{"train_examples": 72500, "translate": 0.06, "bias": "all", "residual_init": "none", "lr": 0.0009, "beta3": 0.9995, "final_lr_fraction": 0}
Rows from block 3 of a small multi-label image tagger, named by matrix and row number. Rows with one number within an expert belong to one neuron, the router's apart. Each number is 128 + 24 x the weight over its row's rms, rounded and kept within 0 to 255. All counts start at 0. Numbers have three digits each.
Before each expert's rows are labels from the 100 images, of 14848, where the router gives the expert most weight on average: "lies over" is the class under the peak. Only what is clearly more common there than usual is listed. The data: rendered rooms with furniture.
# router: slot weights (model.blocks.3.mlp.router.weight, 16x128), inputs 0-63
# gate: expert gate (model.blocks.3.mlp.gate, 16x256x128), inputs 0-63
# up: expert up (model.blocks.3.mlp.up, 16x256x128), inputs 0-63
# down: expert down (model.blocks.3.mlp.down, 16x128x256, transposed), outputs 0-63

# expert 0
lies over: wall
router.0:140167135106154093160168158166129113126130158083104140148162127094140128081122123128131146097118113122127143136115142086168111127159126095131077099120156128089167135148086150142120125111107161
gate.7:132125121114106104144095161103136132126157139135121094110128123102098121155135163115132128131133148116114105117125164141072147100130182108154096138142068164129136124187163139128119154140132119
up.7:095119122130153118128162136124151105144171137111107136101131140132159143164094120149124101117115110129144131133095105139103116117137113156159167112118171137133100089104147091136112154124156095
down.7:156106114093103129096167162124124117101124165133113151112066124140130099158146093151105123162129143106102140103096120164129097157127124135120122131161129077139107129141067142134149173128128105
gate.8:131126081094100125086109130134130111135104119123118093140063150148076153127150073170128159144140134126168098150157132119185154122132120124120096136159132140130125116094089146158175095115179152
up.8:161166159126140129139139153112101146137104133100172161105127115091118106129113168134124114143130083140091175127122153146069100137126147172141166129100102106129121172142115091093102136122088141
down.8:098106101155110110093155131111148109147097085131080110144079101129135133151111119163088157131155129164138108125124144112161133087149145122150116130162160135125090100117129159198127120148173080
gate.9:149117140141095142130071144124113160137095098119162110110101072143099118119137098164109142143106131106157094148142146189090182126126167145088126172139132144149115131125133148141161139129162139
up.9:103157140115157151140157148166142142135111163122119150096133169100163132121093125106125121111141149168135170150121116075141089119141078140174129077107157106113134090123117125120106115098100132
down.9:163160119118070145089089124116139183140086160118141130132120105085092153089110125114130174140144153122131112102162184119128126090141095103156087097153098132121097150111105128147138157097141073
gate.10:113102125151126152136121163120127123142102128120143100147128091100110100115143141147121142115121181099106136065133133120102163113146176101116136147115156148101158154103141143130141149164118127
up.10:154128124141120153114121145107101124126095105108138083141095106113111109127157160141130162128095098088143155040146097146117156125126199112130118159130140127111147181089093142092129143164107136
down.10:147122119130127140124136080143149162106147111130160124071087165114127089178143165129120149134085136105138108180109098144125150121087132172115155110090139157139118134117109051145134116115156150
gate.11:140115133087074114160131124150094105142093112114141148120077168128119190132108140112110126129166143109169175128178159110126090131127090095119124109126116138143134146114129170132119111138138167
up.11:105121145095107140156127176177125084155130117122144130100126125093144134100107139135146132100168144144166145120090145135096152100145102108091131092108180119107139103136112149160183118092169137
down.11:140162128155131152145146095080132172139109150103120072077181091114124133109170138131139143149087161147110130137121126156087151144136152119135117123124120146152150152172114113142146136112143087
gate.12:104145107150093123144082153138108168108109134142153166164174109111136102122098085109138111114129144167159110084156090141112170164124177123108109155158131130138113135132110098110126106166116143
up.12:171105110147104145113173144119149128122133107150111114138157198139172090165121077112113101157116134137104133114143081127140114138142110165076164159127101078119103130135119098111101129147117116
down.12:128113112142120141166126144127114099138122093125128156125129162149135108189122084177123114119091147095126136136152104150129139152115128118102148143121128120089146112165136116123117135127135178
gate.13:128114156143081166149109170142158170178111130147141122075111118131118141123097098131132149111103120147163106141147117132094165142118128123142115122133135106143143131128113132130137135116152140
up.13:158125122158085185137123136148107138153125117118110137097108134155143135101119077148103126107123161146136173130140140149124131159133126124156118098091153062111121128112103161120179166109140119
down.13:175168122136124134120128129113144157113112140139095107156139102104108137088119134115099147144098137122132118080139144149118133132124178109125140141136129145134151112148105099145121169102075086

# expert 12
lies over: wall
router.12:123144092098133058140096118190127117128166116099131130122193111105147136125176131122108162130130124085128143142115147082136145114143119100165125107093096152098157120126121138159129089105141147
gate.0:150115129098174086117131143157121086089162145145166089136095146137132104117134136155163131129116091114103103140112113169183131135125144124130160169134139086170135138098148122135116084130094132
up.0:090112124130152141139106148126111130140184163137114152095094115125125112143133116152139132111126098123122104162086135157151130139141144154169167140139149099120131150094141070115109093137143146
down.0:128134123136142144166145103100107118150133168100120151117106141159122135192121130124097089137138157172136146152172132138154102108123133159142141087150131111106112098143149087142121109116146162
gate.1:095070164183080112115128140137138161127141121128158150134161137114152076135114108115104120148125162132161121108143115138139143128131118139138132131132119073161118185081151116116099107130104152
up.1:136139136152103169125150110133139109079182168137114161118136171137119100157138116136121100148105098091128137107087083135145120169109131165114126156125114082108138119140104111088132162111108157
down.1:138153129096117175148157146116116111178135173121115119106101136152114121148137133176109134092139155096113164108111170073122124116102122129101097075154118169142139139130115148131160146106122148
gate.2:129120111162131131102126159117148132145149164136119078129108155149091096134100135151115133134170147120092083141105096119083115128094149160132137127138173133117137144114148104105178142111144136
up.2:111124204152124148158154100119111138133100105093116168133153134146152174103119084082112135086104082131147163125137121140142131127176136118116093151121119112180117126156109152128122131131132094
down.2:150136089095116109095092131138141130093164154148111099131161090137116139154125139125111143166157107128135164127117159132145108133101091126150148115143091106125094116153200121158127137105150155
gate.3:121126133119121122126100186102101146128144138136118091137084109094113127124124125127147156150143135162177131099126194119138121132134127072119132118098128153104144136136161149124128160119143135
up.3:160159166153129146139134080114134136135135144138157114133115127135130098083116179093135148155110124113127110113132078159104100123130164163126097163172160088130121155137115153108115130147097095
down.3:110129138159141138094140139131102105118146116125106163164086105090134138147068098123118165134147143165111114118147157118139084127141132103125141108112164136131148111117134107170128140153087100
gate.4:099143131158144122164116142148121160133143118129127142110141130147132165138152166138128092171158099104139069146138102132129076122117110119129159118119114163146098122160100119190141124155140102
up.4:120158128155131106142111124132141185136131120123126132120168150167097170125146152109079112131140098124120123136136091134087093111145100108147141081112127125141109116134145150150133148141138112
down.4:138095160169120149155145122107098183132121153110152121124163110087125120162116163121121111121119096135147119132126137166065131153109131121132182098106145162134099105118109119101110174134085113
gate.5:121095163142166095122161098144144098098128066102137127154129126148129133164130128140126137096167069129103091130154073129190109106164120127095147113141103159174113135106150116128117125160113125
up.5:142109145157131109129146142129137105104152125116132110132094141161083088177115136145149136100153084092060111132095112161140130159166136157071121151155120105123124146154149105132110109099117138
down.5:119088132101096126109138106132135117155154180118123111106081153128131091136122126133111158136111129101108146113144119150105144106138146139138118113150116133140158099126131128114153174133125105
gate.6:090133099063117111096113113133126128148131131137158099133145142103163150076145169117160145128131167132129086156141118117118131111085087119199128104136180127143123118108166138124132141148136130
up.6:160144153135126149131152096106091150134079107140116118147116116155081134167131136123181113133155097128108142098147130135133128143166117113083117128118087157132122107127055125102126137140125102
down.6:133171121104149106089125156108102145112126108149136128137129108098103157176105157119151133113142098132142105133122101135116135139105111151183165123142158112133059175135143099129113099155136163

# expert 14
lies over: floor
router.14:104118132150130110142101173163094123146105089104141118089121093118121105075104127180128156068169101126148117116125163126121114110178105126165091125158145105135120120121066133128157120091149107
gate.0:096157141093102119104128170102124117130121125159144128112095119110127136145124128121212158136146126141151129087122168098107151139098122114173098117159148120144117164095153126153120150123142123
up.0:147108077133168169118124091099121133122141148152093105145129119133140126126144143108125132141082165152081133169137130150151106131142148105082147180106148145127157091140096170093118146163086130
down.0:103124122157143116128156167078102117108134140134120121128102121135095110157120099129144150140112116097120111114109180129146102084165145111120135122111182149108120111134086172162157152134116143
gate.1:142124132101078117121148167148160098126148057083138108135168146135121095106138148123112106107131154151119112108093134134139150123165113125136103129135183158118125155121174155150142121133116124
up.1:182125165109093121140127136165116128114122095090160119124121145131131080120111159139166138140146134161095142075129120129129155137189129143119155147119120161173135159095105104121128093125098097
down.1:142110121139121144089114125132134114108118182145094111093146123104109128134150091106100153116083117109098134146153120133149155136118134090107129084115141066120107101118101152103131178151115182
gate.2:126151151150088144118156126136099101148118115100170158113096139066123159102107127141115121152147136137120105125171146128156127126114107105080127128115170107142114113107133110143130128171129098
up.2:136123122096155090135128106125146177117133142143089118161158120150119116176157122112148130139098103122125144131115118083143097139126184134167136124125046157137118130178113127146113125082118145
down.2:117137083132114146170111144112098076148161086105174122119084124120142125126081154111131125138163142113152149102136132112115074117128141106120108160165136112107183125126139125132096143156095128
gate.3:134135106119097119124145108102142083125148155128129103162139148091138122139130184100158130141107123105154146166106129134102124120099103129175185159172143165144132129130147093101105144154091121
up.3:103139156149130144141145131110119123114153141109161145121117142129143082142115101114089106145116119131142104109146112114078147096161146120128112114119140098081150095149151081118138126102124152
down.3:109098129174156156166167126091141123086148138084137124136097144099137124133126140119115097150089126128147113112162143122126144076144178123101129111090135088080162126133134128138118142091102134
gate.4:183165128097143121114147125131140149131089118151105155146074095160142149157103098118159143136159090092089104087104141138160141143109169114104114142148131168121151140168129120126135170132131120
up.4:122103148149120185133128148113125131142122114157128138125059109183144129161109114130195109123124133132112120095106152122128156133143165161177093146140150121100140153085111130094129127133111115
down.4:099115130164121121116119139118094134076140119122119145109109139170108116188173112173117111096120123137127129085139130124161147092155156168106151106067139152155109121087131119124122118149120142
gate.5:067199111112136120128162101139118141156112125085139110142088159110151145104106112128116157154118122064140099130137082181138100119121158131090115159169159132096141130110122137136148130143130101
up.5:101181126092125132108152124132100164141121144091180115145084141104144122117077123119122152156110113069142122099163115148119120138131143105130095153155149132086151118136139127122123122135116116
down.5:111141142150117117105104100112138177128116125152122133083145129157107174117099114133164099108131119160132148135136126119146156134160091135121161090110154163166116141094124122136136082090174203
gate.6:153133109145105134137095158101161101110119160184108135098165092130132130147127116131125097149121117147112130153059143104114119195101101124127098116124122132085134110155128148168132128122176160
up.6:172131162099076161108132130110161105109136116193051180130136134121138161141120098113102073143150119144122150117080131122168118189106134114114117112120117125091113097137098134146151137113137137
down.6:083161095160160098119113125130168151134100166111129115120126117113169118090140134089127119166105103117103131159162127139171092135115108145116081102147136140151135151145132125176096141118112167

# expert 11
lies over: wall
router.11:144132083083094135128135096124109129143138146150109145122146109122154150139132160106160117107150136189118153135069148113154097138131153123154152122137110186129124088158132117125117096105141147
gate.22:146124156136133146135162100150103155140121148129117091134131116092092120134148137115155126101107090138110127167084126158100137130149108136149135088087136129125147112128092154107121098073163126
up.22:103107072155092113135120134168131144143172098176133106129143131126141124143128118160134113097144113096110132159121121154151135099142074190136118119141149141137121126166099085149208139128114100
down.22:124076188111117137096153131157108170081134137089145122166118161140130135096128145139130153103085087161132151097147068108114145174132170120162126152099141125088110157078118135118095097166099149
gate.23:085113179117116137155147164159127154146105128128165140111107130122121158118081164130168162126138097123152125127124128115121137137153135154206105099115138125135122131136109135087146134116133142
up.23:125119149138124123142096169135125121153142171088142132153143131148118135077129136124126154142150133124164114121149118107134153108142168131161089130154117101168136167123165151062138113153129141
down.23:101141148158134096095113097163133127123137065165122160131104086137104164141124086112128125129134123095107136134107132159112105112156132104107163175103139148119099146117090096139112151097132139
gate.24:127163099110142133153137091079142166077117137125129119164121167135087101161105136124128145101118160135127089158163133099106110187102157155075151139137156130116134136145122138149108071185143147
up.24:158104111134145124110118179148144092191131137118129114125114105143150121082114129153127159146154100154105105139142125077154115124167133097149124118142152137154132134110105101171121134098121115
down.24:126128089116127142160135171167117093150114158130157131117079129141125107124121155105135121083159115134133162141133157104179123122162109117110103109119158145123144108108161159146102137133080160
gate.25:131132124146112151091115114147150146110120132128113127123148096124140131126137161109101096109096170132163181082144071116106167159123127096121114113140132116129147105116165184072093124158113134
up.25:140104133132134118133126153106155134135134116132125125174160168135102137126127117116152121150135120142104118158109137133168132126115151107143131165148108150147095174148112070163140112156136095
down.25:139100158088110108160149127198164126080139142148073118117136137091166131113137137138116107135103148188125086118110102131116139141181138127096109110096145128074120134139111128129131141158136114
gate.26:150175118088155114118129155107127107130127143116075129101119140081123110081135093104120117138132113123181129111111140107121115131142122141140074093137115084093115120142106145134161097085151129
up.26:119118142153112119123151086109148141101175146181136148123128098156147124174148160129111074153120159097082139151124102139121129125086137130129149161130155156173112121119165095135107139158120143
down.26:158124135149139137090122129128101134091120109113142117109062101111106117124121139106146151109097121134145087102133125114111155147164162124120115087128188122141153139088126126126129134142096119
gate.27:131143128128119144103133098129150175130110084115179137138147169100102123138111126121107109113101096131122130138136115173064137142115144159120108184125154122128077132134154091136086104134133157
up.27:127148090100110122145112107134171133168118085154110122146143174151116116116156119151126105105114124114155116114126151120150153179131132124136111101180100117121136106186117174107149105106163097
down.27:112135164142178145126149075079141148105113140152128091135141107119118131151173156141139132099119151161121058159146128160094158132108118125114123110124144111150130136172145134120125119144144088
gate.28:132156139139137131157178122092134109143128145123191158146091168109092139149089117124145131138125150146161102092118114117111165125105166098116128152111142106141139121124165102110119144142108158
up.28:170121129125114137149111128133136165119135143144128143174113149119134186114131130118135129160067143127152166159104104153156125113143165097122086145090131107146135148142118131112108176153119181
down.28:142094086122155140127135144087118129126141108164115086166162124097129159111091168102160102108143153156132114167103102178114104124147109163171137123107101155102113152139152140123149127147143095

# expert 10
lies over: wall
router.10:119119145145155133141130123125120130107157121117121144141136114104137166117107152100122117116134110137102158111147152084120060086118142100142163055092140089116131189114149147143100124101119154
gate.0:158123157172138131121102121116133127143105112150095100137101132154139137123138108163139139123088151152141101089154114134140126116170121140132138142121133140189148127123098111118091166123108156
up.0:132168149091160107100151136130106072139135135161105143131097196139149138169058138138164143131129137147143127111138152117169098126149121134162094108142121120115150121130123120111115130117110151
down.0:159101102134126135111145148142171092154135098130075112201134124145151137135127125105101124112135131117125134078152125093154114150095103118112133156158144120095112106152081130165153141115096113
gate.1:091143156120121123150068147150113106101099109161130188106135119117121140089111099144151128125153153072162137142079135136166109118117124079111109129121111122122141137137145144147150099133160147
up.1:167118103118129109111132106147132160130122102118143106156167123129157126146163133122113111140123138144087128101162138154144120160134095124144154151138124147150132119143100133072080116146085099
down.1:114137122136129154087130130169090100130160146176130150095153135109153127095117099108123098126146174096116112148075138156151096146155100109138162156113101140095134123149123065145155096140134132
gate.2:179119144078108113131115149121080125089099131123169128126119183090142116106116169145165161139138093162184130128148166140127141126086113106122143115124153127098096145111139105111159120128132163
up.2:126089126150133093152161130115106107106157108133156115148161133110149127115166141100173111174128134099155155169128130135118112154148113150126154121080114137181130137159120139094092077133097092
down.2:138114101109117143119135158103136106099143123166112122104104110132133153136145124123142126087127115138122106119098078143139132115114121140126184146126171124110111093090115096131184149137170121
gate.3:172131136128089115152117120155112118116107088116134159160130117142137145106138127111115102126131124094146133117090129178140124158152129108113115147119136145191118132137095171140114137148093092
up.3:127120155139177099126137137173120108128085113117088136143138089126165145116118090159167124096111144117117140104095106119177104116173134093112124111128144140143142116130113149186112126157115123
down.3:145119145136166101099119112113134132123144136115149181084165134123128074163120143117100079105163157118113126134107115138151128142157145151124135125062135108164131130143126112117129117149104124
gate.4:124112137146127115136100131171139166111126094166125149120139083142177156087107102100113140154106129122130151154144113087165084121109123135123117102097095131113155134147131090154074130106138166
up.4:115142170115131133152095126173131142145134108164118132111130101109169169084101099101116121154097102106143130140136127111139106098122102130130120102092087123102153140150123085162093136099151146
down.4:148132110141129160121149150054157076152117132096123086129104110149115116150134117162106152110112086166110116113136108148107149104088153123133145155188160127103125124118119152139151135134138128
gate.5:144168112158149091137118105126097135129084129132118108125165128121127118177177126150152148126116124120104105131109135154129134153089095144138141161106126154106128088170098122153118129120110118
up.5:109139130173132126154112121110109188152104131145127096131151095113120119154142158127145169152124117129166124166154114143110147127103096132109166150114135123127131104132122093127121147131082126
down.5:086111129096134147122136151110125100123155087141129152100135120155170120123107136096163114134125128146190138159106086155134177131131089139121143154130107128134097121169149131111128152137128146
gate.6:159137137126121112166116141128131140111122084084126141140126079104170127125146141116096129140097121107131131134127117154127126132143164146120103146153125113112123141142121156121111146137099107
up.6:141077109136128102109156146133110118123104085104120104120119072154132094127125095165171168117115130130123151050129161127173122154164136150115129113121139136127121135123149128120117111164097140
down.6:141128136104131120124161108100153107144110114165110140107130102135155112144146129150109111149122135181090129115116159158127129111152137143149163119103124126106091152105142129128115111145138127

# expert 7
lies over: wall
router.7:150127089132180125121128100095124114106154128121110085135146142088139102131139138145137142180099094134129096134140152162130174143106136110140175153113115127103146113095136114127091138162083156
gate.22:128154122121113097132155156137168183073137127124112140107131123114127130158126161107139100116174129163129132152102139116128126132142089098117143116186141143193095119123155099133128118133134135
up.22:139120119157212129120146100114160138071148114096135144108149166136129113164109094126155104135122088151100118115138153098138131158128128140098124159127156111136125103080084068119119121126115147
down.22:160125147115123126120120139084123128141171153105150141088103118157141089155122075125111157182129153128157136110162150144175108135137135134139118151117124097088155159132099092142114105142122125
gate.23:132138083126161130120159139149134101155095109149084125129143164137110175133113148124145118076153128144133087148121125098125129087122137150147110119167146133139128077122094135129185123105148121
up.23:153117125126109138142127154179135128137133138107174135130120119126120128095061152089119122176130144148114125173150098152091150120150167112122161122150139109141127159126148084127097117133094148
down.23:135137128112110103150176107121143131127090140123126105177184110094165152139137137105147104162162126155117159126150163085131106185119148168152120087101177102157120153130137141130085100158137113
gate.24:119134151151098136119166066117141138096138101115150111137155137100126184134116117064132112130131101179151123140108147136132136131126104109162146137137131135121113115153130081136117113152129142
up.24:151101114106182111117112196137106080139122142130102143118077116144112092107123105201103150126107123095119130105144114110125134134136148152095104120102127114118130169092149158115144121104119128
down.24:149116113107117165137115121096133169136127112129110146175151152134120144115114138098131107123118156109151083126127117173166141141102134103121136155144077126139105075168140142070112095134141114
gate.25:134181134106110152080102104101130129141099151126136095143074128129083103087131156143155161116136131101119122100147132130100140103153152104109117119155137133139151176124136175129090131133120123
up.25:102121134135120152139126140125132082176095123133145120098104113140131125199139153133142134112125138138101109097137118151121114123115095126150157156113117143122118117149152077068110123128099082
down.25:098143121122077113115129129119110114120157130116108116099163123118125169091119142111139093155149138161158170112111141126120120165150107078093127129111113100093133152137099157162140158125152181
gate.26:167107102153102131092144120170132142146120083106153114139124137134102116176139129148077119161132150097131108117182089121133119138103137118130136155115128150144099161136096050088128141180103110
up.26:092124128126129128108155117132123110125124149149171137143183173137143168129119149129157112115109162181115120150106123137140134166128102129157175139081108115124118118135153112137099092105115132
down.26:134137134119113153096137158133149148119114136135146152151154129100157114140145143135091156129127183112121103168124149101157131153097122131125131119161102126127110143129154120122084094135102117
gate.27:112124168131120098131111134164123164124150139137154124128074118125079099117136145165095148086152131099105095117121140122106145108121139115145108128171126153137104132112179143127192124100160128
up.27:157154180136130127151112122123096176162098127107171119096115114058125138146129151159156167146120132125148115113130147146101128085120116108116138086092146140140150104132149121114157121110131149
down.27:126125095057167127134113135113121184132134162129133126099159163130154132161136111135142096182104115081178127154157113139174137118124125112115162114101105099110128103133116111076123135126122169
gate.28:099148096128141118145103163162138107170109153173106100085116141098129187101130100133135160092154115150173094139129189108144147108134121122136115072122127114113126114128125160140162095134165156
up.28:116116117099133132125110109141149127125122136159086099099111117112115139098178084166102160090118132122168103153113166102152148098110138119110082119134135116139142123107151182149183097128173147
down.28:144129156120117110095081129133135150097138142131130129100085122149107122150147099180109143131082120093139125142145122154141142130129129097144121145172105141124118119120150136145162152110125152

# expert 4
lies over: ceiling
router.4:117128133086116090137142081124164138133144124162085119144118149178098155147156088108097094086102103148149111118182127148106124140175116120106136106128108108147092123132137125140103138110089156
gate.7:135073160145106111134113165203134101148101091138113197126125135130138182117094120154122100101135142122102160045138135101133116121141128115140140104122116123120096112136120134130147120130158139
up.7:140073135130121124144108159188136105146111066138112182120125129147147175138090114137108110088135176108075140061134146121134099119135100131106118122133140128104092108140101159136171130128157125
down.7:080138104111130110148110129115115116154114126158141078040104150114135119131130168141132145096121107157156090184149165153124137137137106154144132116114117156132143084129128166190119117080147118
gate.8:078144081133162143135100169111117109109167134125132100124129144105143095132133117147145157158147154155119112180097135145165132129082117149150151144144181103110170129099143160150160102135138130
up.8:092082115131131100103100152111087083106143085147158110138145121112135140121152122130129175129147142149108171123126146139160133120116152109141129143108151126100136173078132129116133084151123124
down.8:079105116138125111130106130162126119179121116140144147048116133134151134156107136140132126123124129188131112141148124142150102106099124189156138131145132162111137098100168171181153118134131124
gate.9:150132152141107147129118082119170176100092076100129131095166111093104140100141128121131095106122169159110093141127156106093155145141147125127102148123118141151114152136149119131138107142114120
up.9:120106134127085152130092165169124133135113105101118168069181122152116140110152097155105109100116127157089125150110147126137194128112122160138144138141144101065118130100130138186143113117121136
down.9:083071107148137119153107171181126151125131135099174162116121116160157120144087096179125100144130111115166122137156131131175150133135132146184136139139121145122104127127112127146150154146143187
gate.10:160121136116105124134150172159125132124109112139125137098116103093124149109109149139126095146133145144157077117103129128128160148149135093181128099168152117163126123138133129152156137167148118
up.10:133121140108109129162063151166139101150159153163126110062117092126121141126142103157112101172142126135137106145093121122118176115114137127142128115137154103132147118125164102170140133121174143
down.10:129133108168083132104132058120110139128125127122149136099096138156154132146132072162130110150104177110122138166114150159167118146107113153109131143152101133112059089140155149120153144125145135
gate.11:146144128108122112106129115140134100112134119145136120158108108108131138095099160106146116151150107107136119099144142120143136119130140110170154139157157154142118150134147135110125113149100101
up.11:159155098170150134152146110098106130121088100141099083151094103097098126100145168132133141083140127109132065149157145126095086117150121141136169148153123134127101111157113149108149132126131111
down.11:115138100124166130138126154086147121111120136145093092130112130113094140145127180118122168108098099132121072094143146134057157092137137145146176121134141110114130178111132132158140133113164137
gate.12:121088099111129089099125129154124103104117034101144113171152117109123113136139160112144144103158161132111152110129153148169132135138109115102142157156114142147101133139127139122139082161098092
up.12:179126182116086156126108115129140185161106136154150129120129103141138142133146108125120086146100169116125160087140127108137138127137147115134063150133091143137118140186120149111168170134114098
down.12:156145140133088172100139108087157116134151142117133147195134137122116150093179148078153152147126144086104131096109110128121117167111125075137096147168103107121133167179131115106140158148107109
gate.13:117084075150163125088139139116144109114148084147125083135130132088147104151180148146133097140136152134128115147106126157103163134108164149149139167154151121138084161118138096123151145158099092
up.13:135162179091105107162129096168107122136125176100152147115101109162108123102098115123134152115131098099104146108137102107151086119160114152120113100094113119124172108152131144138121097106148154
down.13:131119150161125125128156136159140138140115073132145155187161108105108120135114142137138091151146117141100136107136121118143109119131183057134098131101091141161150132123107135147095136171115155

# expert 1
lies over: floor
router.1:116113103150147109087114134101118131086106082142143089146091165147109117115111153129147148084132128154132088117163142149118150156116112134128171185129159136146102142085158119097128087162092141
gate.0:078140129122121096118122135123154084095162168081132112153134179104125118122104121100117154146111125171179131105098084105142136140114166148168116134133138143116130128119125097138131148157113127
up.0:155101120163157163127121152105132110124137155121143083139120121129123103106091121119146143168134099129135145155083136132139121107159192138106124126143106175049151158130119124175124145109116153
down.0:124100105126130122097156144131138134081155142123108117175077182095149098126137141109105115150122133102135098144080116120148147145144116138109124130139120076103128137125175137139099140152101119
gate.1:081120174151115113124123149134136123117144153109140153130117150092125123128136090146094118100152113151133112143114131141102136132118130137115134137170102119119140154090163120118172112137146129
up.1:056123196174121116125128129125126127129132151109136170127134158108122135131136089137095127118160127137101107124102151139095124138100141157137165132128097117143113165118154118123149111123131130
down.1:159105102083153123133118143141105125109095140163151130094191105145082105121125120121114150125135126152128111087149142127133141161109136122134056129100153146124161138137091127139125118152132103
gate.2:114131153153114145137140111121122162177119133101161141157110121130146128087118133132140139163115147091140136110155114129132113090154147094147087133113144129144130164119128137101136168141144141
up.2:077131172158097096120151135153093163192110168106158135110100122150165165119110088147104128141144139155126127146139117136139124099145148102139102140105155107157109145122138147150147116118149167
down.2:108145134158120109124123126100129122110105172186121129103155082105115144147161095146129121149136130110150137128064169141128125179113065095127107085110114128151119125128115151155149125174162132
gate.3:108120153094111132100120094098117121099134125117149136126122124098139118135134135111143132129073100108113125092108132132112174152142195124139149141146126126116129111168114118130127131094100114
up.3:167120112169181116164132117109128131137127143150092130164115111175149142145152119116123139141157135105113140148148151103126091118121098113112145109149115123143118109110133143108105119091130134
down.3:111138181154123138164119092111160167142132119136132125121120127113124109149147115122099120105110135126148115099116181154086119131148173155147112171146098122132128102164107103151134167108105071
gate.4:055138120154112118113111110136139141094104122138165138110125137118138115120102119123126141127129133143170106142131133147138179133115147101118146154135118141136142155081134096153145110170165143
up.4:136115088122138077128139125178159136135128100130112141136149133158140133128130108142115114098154145102107143145146117134130126167131065148136113156122131110181066154120143141097129122129144118
down.4:097147160105153141155146099100121159152149119130117091115136111142130122149107106145127162148141138128169132105134171109128098095145157106148123122147151149127168114124104108171134147090153123
gate.5:133142122133127137152158131125121094138111138136128100138122134098168112112117134109073092148125155128120132178133145145153120131175107106200110103144144136099125148136136152140118131158116171
up.5:107126112169089118111140152119124155139133178138110158123151108209141171121113136137122115127151152130115134124109115112160099159125103127149134118158106145112097139118116118133178132103136089
down.5:098119142156127094075132139128117153115125116131129103133148108132113154130143125140144127086097113157105128157148098154129134134125086144171172144114136160120070078086096119118155172129125162
gate.6:144127112126094148140137140087109100145135112126151141112107126141142114102104121118128151123122142146202114125108165126118121107136124103123130142166173115106153079123130165132168168162094144
up.6:153108120133187152142121122146149167131139115147089104125109132137143158150134102154138102123111090140112125159122131128117126093130141167093105131067149095140142118154121112132119176110117137
down.6:117141130167145101132113070116148132123154097149151113127116179125103071128140160143125176111141125124160163161131165125097129061144123119104137146099130129140131119116140122141158168127102113